Rows from block 10 of the encoder, named by matrix and row number. Rows with one number belong to one neuron. Each number is 500 + 40 x the weight over its row's rms, rounded and kept within 0 to 999. All counts start at 0. Numbers have three digits each. After the name is the row's rms in percent of the matrix's.
# fc1: MLP up (encoder.blocks.10.mlp.fc1.weight, 768x192), inputs 0-63
# fc2: MLP down (encoder.blocks.10.mlp.fc2.weight, 192x768, transposed), outputs 0-63
fc1.242 126:535486511476501516447519525449471488462441499513464555533521517484513434463470487510448546502595550372469405461506510438532484405495519517646564515433515553516445563517495476530502502504550488
fc2.242 158:526442500489482486444441571551446492474496526471470488544519499502486523511553550515501452456575448427604435439576474490517473569487507482415467557450466494536462569525549536495522540485496460
fc1.243 078:459614470513496542445576507472485491523434539472535492502424500535444492499458396515437536520490475453483466444487466401514485435467559528493493491470506510490527457507507487585473478503531447
fc2.243 081:424503452481425430513507522524476515402470521497447485508555473519437498541523484452464482456567482445529454481512497496529499484457499469500477520524489464527481459498506576483468482532461487
fc1.244 137:489509549442507505549479495488496493486533500487524494547463474457500541542617508496479517462484505568453447495589500502463500515464496519375507533477530505444486499464500513492536479487515481
fc2.244 113:600455534485464585509477541543451503597460495505529477488520456563463509546487460508462493513525522496459548534521587502494469527482500471383443519453532496483505496545541487504496474462469498
fc1.245 151:522483461540468488461520494524443466488575499512536562525522517536503520483473481571522469563546465469432529525524504509426464460488511515377503485477475532519487517534479511531489488508534436
fc2.245 144:469517460471466499498464465436433469469517503514451490446567502537465476511543567482452504483499558469548484486534404497504477545499492498435465490455532501503469479528464498539473514503572502
fc1.246 100:501517545511459416467490489463502546472526544534542531592507522500507453534476454557465458503506440562552456438480508469417534473408427537416534504484455462542490519472571479519511487450536471
fc2.246 081:509547518513516540512503496551481505546493465524528514469449493533547496492552564524565420495506415505473419496526560484418486566549464514474577495500528555459548559542464496511457536497562458
fc1.247 106:535454517522486446556486515519540559538514463561508407463546500497528506527513557525578460438499540580550536489456490566509519514524459518602519529478488518473540553454478476444451523516438526
fc2.247 120:430530574482569490536482511510441500504508491476569479545427444438540493478463433511472434498517454491431447461595568499531507465580504470488522519515470495477528556477425469452500467466477488
fc1.248 074:545499486575408549539460518525568472551527565492513441509488559437500571500505492466563541483536451546434511475417555569531489513494485487498390549436506526485495459560436467480465509472455536
fc2.248 075:393427461525528490522518460527464488439502496539460505553532495479528506505554483504461458484498517486428573521443486500555490523530481537521520617483461506543473508495518543446474425522467488
fc1.249 139:468545522507513495475511488483484528502542469513469590538480540562464604532429499503535461535447503524483462496521555477494461556438490433636481483553487441512556482467505511543422544510484477
fc2.249 111:476430555538514481521539450492532503515459499434505484462485542522487469505535471458506485435494506527409527595450537511489519517497485514585425527491488516532531544544473430505537512514530529
fc1.250 131:551543438534532537507454510518463494525439521507490593505469461494509507477471530470546535486530538455522533453448379476533467477519510589453569541446509484564442528477487472500496519539531458
fc2.250 149:487459543482561511518470509499482494420466505555459485527544477433570494538577559463533491491488482526530394445488482502598494497531508464474472524514510487551480552496510513509503560467546469
fc1.251 117:484528511483462491569485518498565510472529512516481600495515510538474578488443489502571495491492475529564476497537586549508483536500434498651496518445546509489517437465472486535462558552462486
fc2.251 151:473462555523513447514545465492461512536491494489468501507519478486492482462589487437527457465564487468545515573567479505459515514455522442554411551526481503519517511545479393466567493497536544
fc1.252 079:434603502503495494458562505479455492486407553495484520545471478507487462490464374504460513541472532491441503464465524388529498492509546570537506496475515495516517530477498506539515521489570442
fc2.252 073:441535512438438428516486489621573515434511508497488446556490478535475509492564439457489461509521520530502464495517491503493478479502543486422498572517522460500526524461537468491475459550469461
fc1.253 064:532434446562505545529474539501533499481497505596492459476514497527490535438528572512555519486521511483460494512469491568470531524554437472451441480453521503505528541541412483433515538479474559
fc2.253 053:602487496462528452530502459512539500534478478475473546512556576471492542499495552523475499529519497493454554494513456511511520497544507503508527497594510509533525537447462411460489435476518506
fc1.254 069:568460464532461481540432537535532504560544510509499447417547495493508529496537540510538501482574483562438539513421525597473506558523400485465442505464495504473486521522440444445476546486412549
fc2.254 064:421397516503533577530489454487491485479507469498500488527528505477526552462548532559499460504517536457449542496401485496539517539525506537523573512501511500513451566430502503482545465444510497
fc1.255 067:567441492498447548546493501519538531409512534494502530466536528494521532578511491484500508493533472602527462460569529583479549540482466527577431522462531541534453458542428482464540491485462542
fc2.255 063:448469523553535451485519527474510514571528481523498496511495484450497492500528494539500560518530451490513485555574488506426488462501493485498500521414478526540519509467442509531505438503498520
fc1.256 081:475523498539479543450492543511525491418501511492537479529464526486531505485505440442498498555524483491429487475455507518552526507498523505514424533448527481499476454555493492473523407470485451
fc2.256 069:546516545495485519475496461532525506504489482507521498494513551457523521498492521566460499509502544551529615506518467509498499495539531518443437545548495496501466527496496511435536451543487482
fc1.257 100:523517519470545492450531508479453477517464484487509521494457508537441466455470417572451515565528518484422484467428450390482469471501465529478502509460494534467472524500456487541443493476586500
fc2.257 108:432477489461433486501503524506471500459494522524500506464535477584521509562538543442468427455533459405582446501471558502496516503531513493492577485508479513481529477497460609516525512530472518
fc1.258 074:474602452540503530492580531491525491444468553505535477515485518493464523557508419407422546512460427507456448450549435442537504482470582476504424477459533480501482453501490546530511491473500506
fc2.258 082:413498505421450404539504505483536516494503547534451404514402480432483500553500470500471507496504492577497535484554469488477521527498499517473520602530528506505523506479478464487471483533450505
fc1.259 076:505536476553554546469577494452452523479435509532540522540446471554517508474494439484436560563455502448446484501538441400539504477479568489548506497577547484475534487493536548494537461539534474
fc2.259 068:405444525499561551449529485498514477422480502433457518502480542483467511521444611476460495472472538474531528429542461512482518526524520536481447428422501474469501473528517482476569446476455528
fc1.260 091:483490527515568512494492501466399514472390475519521415533462486601447463512489459512421508529470493479518504494435503384419460430432537501481508490547500484472526504520419590520463490504533454
fc2.260 095:501600413531504503562559463547485491358470513511468540467485520548497509504514571441517453468453500470521397482421531499491533551465485465516548381516515515511543494472472520534510513443538492
fc1.261 068:442584484515497530431625488481467502467427533462544480582436522528469512503460398470423489532483543545469467438514489441556492513478526546544398466522544475505503488502521497530542473474569499
fc2.261 057:447580519484487415511545494560514473473542504503497467503499483530484523516502495483535481514467507507513467536520501504430486514504525474473509504517502495491542478523414446479526483494481468
fc1.262 088:551493499516472543485499470486564469455526496524508506528462552529457554457459559513509534510490462509513454463578494520507448444509537514504521557453523469489531461597483497533489495506536497
fc2.262 068:523496484565567508469501533493507495527488509534437541543501545516482510533510549469502517490490503422529527514547506501533522431532518489575464484513482529535536493481474527487515447509494528
fc1.263 120:516461482539434415480457502514511552480463561533506565593541463561467459523511527540514494480497430526553491471476548466411545529455411524486535462522462492583481557503559443470494481450511508
fc2.263 071:454524526536535442506504472568483501512494497490539505500487461450547522487573588485599517448498424525508404505482544497414465516544471484518580425470512552511551580517457432507527515511531490